config.yaml
model: "image classifier"
dataset: "simulated telescope pictures of galaxies"
num_classes: [11, 2]
activation: "gelu"
layer_scale_init: 0.01
parallel_block: false
drop_path: 0.15
patch_size: [4, 4]
layers: 16
loss: "cross_entropy"
init: "orthogonal"
steps: 13700
epochs: 9.0
warmup_steps: 680
weight_decay: 0.08
Rows from block 11 of a small image classifier, named by matrix and row number. Rows with one number belong to one neuron. Each number is 128 + 24 x the weight over its row's rms, rounded and kept within 0 to 255. All counts start at 0. Numbers have three digits each. After the name is the row's rms in percent of the matrix's.
After each neuron's rows are labels from the 100 images, of 14976, where the neuron reaches its highest value: "top examples" is what is common among them; "lies over" is the class under the peak. Only what is clearly more common there than usual is listed. The data: simulated telescope pictures of galaxies.
# fc1: MLP up (model.blocks.11.mlp.fc1.weight, 512x256), inputs 37-73
# fc2: MLP down (model.blocks.11.mlp.fc2.weight, 256x512, transposed), outputs 37-73

fc1.245 114:130122152090148133084087155117145131126105112112114141094168152114118146111115155144165127136117125114090133125
fc2.245 100:174110135128136105124117129177105076112124135108098179132141126127141149114116097143086137116088206111105087157
top examples: lensed arc
lies over: galaxy

fc1.96 096:112134101098125155167095112124111103131129113135115132164144061118155132088208126068134109133126109092130119133
fc2.96 105:128119114139141158111102131127105102077145114121120139090106135130115130153080134150128132105125116137118065151
top examples: many-armed spiral; winding: anticlockwise outward
lies over: galaxy

fc1.372 130:156100174140098139123116125105093100161151075164153143158148128114145136108160132113154126119156140106135167112
fc2.372 136:119126071086145109123147121129153120104138199104092096089120118127100111161095129152119126143085068122138102156
top examples: star cluster
lies over: galaxy

fc1.222 111:130152146180111109157106133138168151119129115131114145158106160110142170107097165169122101145082127156107130124
fc2.222 110:128121131090148135098199128128041089136128159130141112073122133130124078164164112108099125154159124135145145121
top examples: flattened elliptical
lies over: galaxy

fc1.228 096:135130116137128091150098135103120124116163097140086126141127134124128164140114211145110143141110192139115119116
fc2.228 094:127101144118154120118156166141151123118120189133165119099132151117096089131143088093119139119141131123140106128
top examples: lensed arc
lies over: galaxy

fc1.72 112:128124150132110166138123110151077157149126103148124154170135148123105133076132142121123129122167184118104114090
fc2.72 105:097133164118112126143119131146114124150132117142159137163141155151174078101145093118125160145136195135098137141
top examples: star cluster; edge-on disc
lies over: galaxy

fc1.165 111:101125121147114115123145091170114095183112151142117107099145142109171129142115106154160161092106171136081125139
fc2.165 120:136125112110127112111143120133142167143116074094096119121085129114133109157136152122066136180150103119147133136
top examples: merging pair
lies over: galaxy

fc1.338 113:147132115118116170122116127113151125118162147124117079128177111145114189121119157120153103103144104152109114134
fc2.338 089:128120092133140101134125144138119146091103128145075137095130133135174127128062141171152117079096100140116149158
top examples: small; round elliptical; kind: flattened elliptical
lies over: galaxy

fc1.507 134:141135145134095134141151139137129128155098115165089137158186146155131134074118136157177136104132129117110110162
fc2.507 152:142123153120132139119106097134124104109128143119131119105093121133127100125151119092133157170172113124119151068
top examples: edge-on disc; flattened elliptical
lies over: galaxy

fc1.312 114:131138134125088141147111137133102096137109125159149122148186131133123154138131092118208134058110116115121130123
fc2.312 127:128124101137170093131124154127174149155136139073108120094092131153105132134125187133086128119200135131124113121
top examples: ring galaxy
lies over: galaxy

fc1.297 098:120123129122112152141103101148075102121135132131097128128153105099127117098166100113147152150156158067097144077
fc2.297 097:133129094107127152175146127096136139151123131148133128140145084091099124119143130125131123114133112125111143178
top examples: star cluster; lensed arc
lies over: galaxy

fc1.441 105:072163125128135097101121145138106115137109129144070123153127148102135178137151202142109081122113090129156126105
fc2.441 105:144132144112123108093161117134160089148127165112105111113089125132146113106144128136088152168116116121105130105
top examples: tilted; barred spiral; winding: anticlockwise outward
lies over: galaxy

fc1.251 107:144133113118129118118133154150098106198100142165146091148144143120135128128143135137134125079127172091080110158
fc2.251 108:129145181143122120126115147128120122154127150135140096116150154116133132147115094110109138116142150142166122109
top examples: tilted; barred spiral; winding: anticlockwise outward
lies over: galaxy

fc1.432 095:111126086133148126105108132099119092105132099073114188134132177105137119124112162164128128159139182142098143096
fc2.432 105:137111136129166171115114120126164141137124122110152140081089165126144112125098112134109113073147131128116118124
top examples: merging pair
lies over: galaxy

fc1.274 112:116108170121128157156102099140077150120126081142131164160130130136095139111150181119113138121184174130132130121
fc2.274 114:106124141086096148149129135123114122167121091134162142154123142116154054125136084123131133155149167155094163142
top examples: edge-on disc
lies over: galaxy

fc1.127 093:151139107163135134159098125102156116112094133142154140124153151128143119100141138155134155147130123160152140124
fc2.127 105:099105100111136146151101133125099124099084074142147162129141163122129124161131130081122112106131138135117115139
top examples: round elliptical; many-armed spiral
lies over: galaxy

fc1.417 110:107110099156139101140135133133106126117144110146064125117115139119135146137128194147116128128145154130118114109
fc2.417 099:124124135109159150123115119179149114107136146111113130121111158135126062118109107107150148124094125130120085143
top examples: lensed arc
lies over: galaxy

fc1.440 114:138122138108143135091100122133124152128107119116124159089133108082090180135109188134150096095118103094093129102
fc2.440 106:122121165110114100143120094116128170100109119107100174142130140139139123124135130080168129115120104155086140109
top examples: edge-on disc; small
lies over: galaxy

fc1.224 107:051136157117104103123114136127138147164107114094120112097123114091110162119109156131125107120111133118098138145
fc2.224 105:151167095129142136173112086125136168056095111143120168158160146133157126141138099107171106134127074133160151111
top examples: bright star with spikes; barred spiral; kind: edge-on disc
lies over: galaxy

fc1.410 106:133137155141129172090140139136131115114097123167138109142158127160103114128151137102138079123130108116152156133
fc2.410 110:139121117123156128108119152115124127100139122110123120081168144128174095141086107126180157093140142148097097170
top examples: lensed arc
lies over: galaxy

fc1.138 099:156126121103126104162106128115070122165113120131122133141156117109086163118121146168132166093085079113080133174
fc2.138 110:126103154108093110165126107199100136149091109160140169162155127092138157116124107133140104126126153127167127149
top examples: barred spiral; tilted; winding: anticlockwise outward
lies over: galaxy

fc1.267 102:133072112139149110104123084141127093136175155084137119137118113102148149090141151104105141136139139136124092128
fc2.267 109:157114136128121132083126137150135159164117152114106117124093151140088129139146116145123151119119142148130114114
top examples: many-armed spiral
lies over: galaxy

fc1.430 107:137133093130134101092147095114138139099131159164137130132168114164123135093133148126111103122114137149140086140
fc2.430 108:136098185087118165132117110136094147148093129122143117164167120093141105115156094102076150136121110119174156156
top examples: flattened elliptical
lies over: galaxy

fc1.42 115:140144147114120139131095113096089115110109105149156155140157136148109176101114136086142142106103088135132193136
fc2.42 119:184088142106100092153140132126098079124124129126113144139152139131167158112107093128121106099076165141099143166
top examples: lensed arc
lies over: galaxy

fc1.266 114:114137144102107115156103142213123141139124097114139125161133130165170185109135165090131107113134126071103125134
fc2.266 104:129116116162156143111123135125159137121127135150114111104137122106138092109116115181121169125170124126141114135
top examples: winding: anticlockwise outward; many-armed spiral; kind: two-armed spiral
lies over: galaxy

fc1.15 106:122146100139064148135150120104135136125111127176131139148145145111133183134169129125152073109096090156148142106
fc2.15 114:145108145144148129112122111130138118107134125110098135117119153139114029121119125128158191116143164105084143138
top examples: ring galaxy; barred spiral
lies over: galaxy

fc1.461 109:090098087124099096131143181139090113145140122109104147118142109127099147167161143122147114144136143100120163112
fc2.461 098:133134123139147131168096133122126116084130126161114129145094112150154151155114131137078114128110112123117145088
top examples: winding: clockwise outward; merging pair; kind: two-armed spiral
lies over: galaxy

fc1.328 125:138107139102116167146124093130126136159146112112168092139150126135114117091118099129131159105126115125144120169
fc2.328 134:135108133067159131076160122130092119161125166108150093100152119149153084152122101111120109101161110109171135139
top examples: winding: clockwise outward; barred spiral
lies over: galaxy

fc1.149 120:130072135134146136101134112124099131137114100096080127102125121103106095123109121134122150120167150103107120125
fc2.149 100:132126114184126126166145117132160150111139125140141153156131149126121047138150183115124124127147160132136115087
top examples: noisy; barred spiral; winding: anticlockwise outward
lies over: galaxy

fc1.21 098:163145116155121091101115120166106088188100155151119135167124170103113122120171109133135150076125127150127126123
fc2.21 099:120131111110150160141102122109111148104128073122095139102121132120119119152122134108105139160130118120131089143
top examples: bright star with spikes; barred spiral; kind: ring galaxy
lies over: galaxy

fc1.418 115:122140095143103157101152071098124133135101117135150142139124140133136166125204136115134067140141090120160140081
fc2.418 108:110150101129154118097123151121131103101136148115114141098117132121115098117077113150170120149103115121078117130
top examples: tilted; barred spiral; winding: anticlockwise outward
lies over: galaxy

fc1.50 091:115112125120117114125151116121114114115151101148115117134135159120163125090166126136157125143164142134142136100
fc2.50 083:138113123142133158149097137125139172140140155144149107162185112130106090140109134123084136098165142137150131120
top examples: merging pair; many-armed spiral
lies over: galaxy

fc1.128 125:082115151132072109119124087086138149120132114096137097093111117119124178122114152093131097146116137113099080150
fc2.128 129:151119139151161157122133126111128080095126141133100153136159157122120080126129110126142151132125126141076117172
top examples: irregular; many-armed spiral
lies over: galaxy

fc1.160 101:145129110123153122128129157116124127124094137159141124152158145118106115108121134146104103141103128165085141154
fc2.160 106:191132156112099125151126118123106092154130127128180140170162159109138143125184108082107146116159140114187134095
top examples: merging pair
lies over: galaxy

fc1.317 097:114080132130150147096125142136107124146125167176156134121131118122150125107162094108138120112127173121127100154
fc2.317 098:176120118150149165101152118162120113171126130143128100168126130113111117141129097132093123123122139161143137126
top examples: flattened elliptical
lies over: galaxy

fc1.233 099:134138114102087128142150116129115122140113126134111075119149140081131178057189139137164078136115143129102139104
fc2.233 094:131127141147128175124108142107146116152167142143135117159144117124119094166105082130142107113137093147123167109
top examples: winding: clockwise outward; two-armed spiral; kind: many-armed spiral
lies over: galaxy

fc1.185 109:168100148089128145175131081147108109169087140160143125154139161143148167061147116097108115126126129119143141153
fc2.185 088:106133151106153183152131169162122151157119125137141099152129112130099085089118096116140151123168100118147098144
top examples: lensed arc
lies over: galaxy

fc1.468 097:123148098129149132109121156086149138128104110140160115134168146153157169092127129125141111095141111147126168142
fc2.468 091:148139128161057116143167174138120137137122148149150115081150100122139150146140133102119120151139132132140147120
top examples: flattened elliptical
lies over: galaxy

fc1.100 112:145139147113129179101115117095124128154161118127143098152139134140096117104156130108160154105143124126161127091
fc2.100 125:135096109083143169136158127137090111167127152123171138135166125141119141136142083112128109110150121122143127122
top examples: merging pair; barred spiral
lies over: galaxy

fc1.136 100:129142116130100132136096105095106141139123103141148122156165150171158123117118132113122152141113155119127128165
fc2.136 112:114120163131138141084118117144130138148089141140143128141174153108108123114124148129126115107121118141121161130
top examples: round elliptical
lies over: galaxy

fc1.48 125:131069127152076115138102122099113096142140070141100102098128119124122135095124102122174127077131128129120141170
fc2.48 121:104129146047116091163146162095140163131144151134141132155114119151118133152136123153098148199094121116146153094
top examples: flattened elliptical; round elliptical
lies over: galaxy

fc1.135 108:124121082112119142121132130157084076180106132141140108142106148148132107140160119139138152099113145154139111113
fc2.135 122:105145142146131127189110150129190160078129108159112139116147122123117122093075122106155139137105115126122128136
top examples: bright star with spikes; barred spiral; winding: clockwise outward
lies over: galaxy

fc1.342 116:132139117151075106172134152152118103130098144160114138108151150145154126129123099147216136066115152106123162132
fc2.342 119:114135123124169098132106109113173162159123125109139077116127117141103167135118176110105148119172118110134114130
top examples: ring galaxy; tilted
lies over: galaxy

fc1.398 094:135122114131132163118123119116135116107147174123130135123125135091125146097092134144170107138122109132123140134
fc2.398 101:131129102093168123162124165160126128151111122101181140069118088142140117111129135158044137135137152149134100168
top examples: flattened elliptical; small; kind: lensed arc
lies over: galaxy

fc1.462 113:120103125087096149122117109148117133115162159095135088088149072112111170145133101069165112134125107100170095124
fc2.462 112:117131107152138109119173128116139117160127134166111149148123131146147057098147143140046110170142151157107125143
top examples: round elliptical
lies over: galaxy

fc1.294 103:103102130124157110138121142106142111140114115117130137099137115139155111080130153113120144137182174115129109131
fc2.294 087:159133146109135129137144137093123146162100133115136097137130144094132153152092109130137152104120120135088083164
top examples: edge-on disc; many-armed spiral
lies over: galaxy

fc1.371 099:142132109135119104123123108174086088192106154148120110153137156100138123112143111138146184091103142148113130130
fc2.371 099:121135113114148156128112138114121155093117057105119144122114124126125107152129151102087128177139122127144095133
top examples: two-armed spiral; winding: anticlockwise outward
lies over: galaxy

fc1.195 109:119111106130134116112142142098152088112130155162146154087142147148151082098115099151138129138067159151133113150
fc2.195 114:163125142146119141172123109129126116162116125132143093172119115150150203131169111098101104121121072096168217113
top examples: bright star with spikes; flattened elliptical
lies over: galaxy

fc1.142 108:129121101134156143113150150122114151158121118148118130106162154172102103125130110111184140071133148132146096148
fc2.142 109:116147072082104136137145123110134099142130146138136131116114120125137146100112159127075101159112118137123161138
top examples: round elliptical
lies over: galaxy

fc1.108 107:128117134122087177109078124124125104120160159087139074137141083081104209104130155089131137089157122108140099128
fc2.108 098:143122166134119129108133138071127121151143125142122131102035109112118084137141156135089160161165128136103122103
top examples: round elliptical
lies over: galaxy

fc1.370 100:157126085119127097135126129125095092140147078153138118132145127105159132111140110155118125141104107129134154151
fc2.370 093:119117136087120162121168119141159107184113146109156098167129104126112158104159137126121127129151126133149147116
top examples: lensed arc; merging pair
lies over: galaxy

fc1.143 115:092079102099116127166129154145146112112167154096091133125100091072146142145153132147172094133138146130149106101
fc2.143 107:160129140106107099144150114143145173153142101140135133154131091105151108154121157163082086133096140117098149119
top examples: edge-on disc; barred spiral
lies over: galaxy

fc1.466 107:130131110167127159156132128137118088139125132160113162161138134118124097150102107167178095083099154145136090117
fc2.466 092:110148119170140123151118113118147154113137110165105161121124118108117156128117112120135106123106122145111126095
top examples: bright star with spikes; irregular; kind: ring galaxy
lies over: galaxy

fc1.73 108:141133102139134130165139152128161135153105071156153129128128130124096144124165187151128117098188158140153128138
fc2.73 102:108122169164142095134091118106146102112125133137125126159159112133162108126100137125119090152127165136122114126
top examples: winding: clockwise outward; irregular; kind: barred spiral
lies over: galaxy

fc1.341 098:110131081095128155166122108131123106130137127130135125157134042111156123106194115076130108127124094097131121137
fc2.341 110:136118115129148160117103136126119112078163109119112149077111144117116150150087124138144108105121105126109084131
top examples: winding: anticlockwise outward; many-armed spiral
lies over: galaxy

fc1.120 111:124110119139133149130094095120102113131149114117168112134169100148118131116119120089156171104136107151188145138
fc2.120 107:123165153156112130138120124139124134128154161143133110145145142130154162138121097119129168111103114104184135090
top examples: round elliptical
lies over: galaxy

fc1.423 111:094117137122147111063136113134131112088140126126069126085159108123121111125121124159150164128128112143132120144
fc2.423 109:132131137116135119177114121141120108162108126179134144163110117115152118096162150138107158128126186105123114147
top examples: merging pair
lies over: galaxy

fc1.71 116:120136108096153134126148119141134144112117172120098089136127131099062140114112126143133151154107081149139115125
fc2.71 104:146111154148107124132113137131125144169132098155144139154110135119160096122171138103118110115179184143107147124
top examples: barred spiral; tilted; winding: clockwise outward
lies over: galaxy

fc1.130 080:137101129099103139125115115139100116150161126122113055131169132145130155120142160111157078111117138128138158131
fc2.130 072:154069126132148140151136140146138146118106154156153141132134153144112125123102074113112135114129159167158128135
top examples: edge-on disc
lies over: galaxy

fc1.69 117:118122128134133125133162102117143101114153147149142117152175151126202124079156144123128124164106117154132113103
fc2.69 112:098139173162141153163098129123154180131135145141140134144132130132125115101103127127086179087170129102127116096
top examples: flattened elliptical
lies over: galaxy

fc1.150 100:127115124151110097131183101142092106105132119129143142132141155144173099120130098132134135149114151135134105111
fc2.150 114:108103138169135120160100133125142172107142170149126129147168108139087120134117144117112143101165139128145125108
top examples: two-armed spiral; merging pair
lies over: galaxy

fc1.491 109:139159110131141122073135146149148130097116123132137162165126159068157099136186191123124091141160125118152105105
fc2.491 115:121157145139126110114125135123134142170126132108099074112106127112145136138091149132093170140122149127096112182
top examples: tilted; winding: clockwise outward; many-armed spiral
lies over: galaxy

fc1.208 116:086104147118115109100089095127136144108136103095131128100119112123134159115112158107130099119151137098114094148
fc2.208 115:137107138178146097132140114111141127096150145122115152114157144111127088125116121118161159105159125133133161133
top examples: many stars; many-armed spiral; kind: flattened elliptical
lies over: galaxy

fc1.458 119:136094090127172183138114108129093087108154127138139165136157104148088111130142120129145095129129134132127112129
fc2.458 111:104133147138114046124124116136177194181130105119109065132100117124161155094146175123090137154120126127132137118
top examples: irregular
lies over: galaxy

fc1.330 094:106146117123131134144111173141161091120151114162075108144151115099139201125130163148119104125117076126123142099
fc2.330 083:149131119124154066110139138148108128093111131074092147081115152118156087112125129167132138162129157127123110135
top examples: lensed arc
lies over: galaxy

fc1.45 090:132131147106136150107105132123094127087151141107127161146151131130170122136173134129115136133135091123121132148
fc2.45 099:083122141125149077106141141163143172176142132130088070117071137145114114126130139142092182156141135099080098125
top examples: noisy; round elliptical; kind: lensed arc
lies over: galaxy

fc1.301 126:159135124145106117172122138104154142127115113127128126114114170124140165115113148178120140109126117168133143117
fc2.301 120:047120125099146174141093130119099120112122124139129149144171135124113108138171118064127117139150146129148087121
top examples: winding: clockwise outward; two-armed spiral; kind: many-armed spiral
lies over: galaxy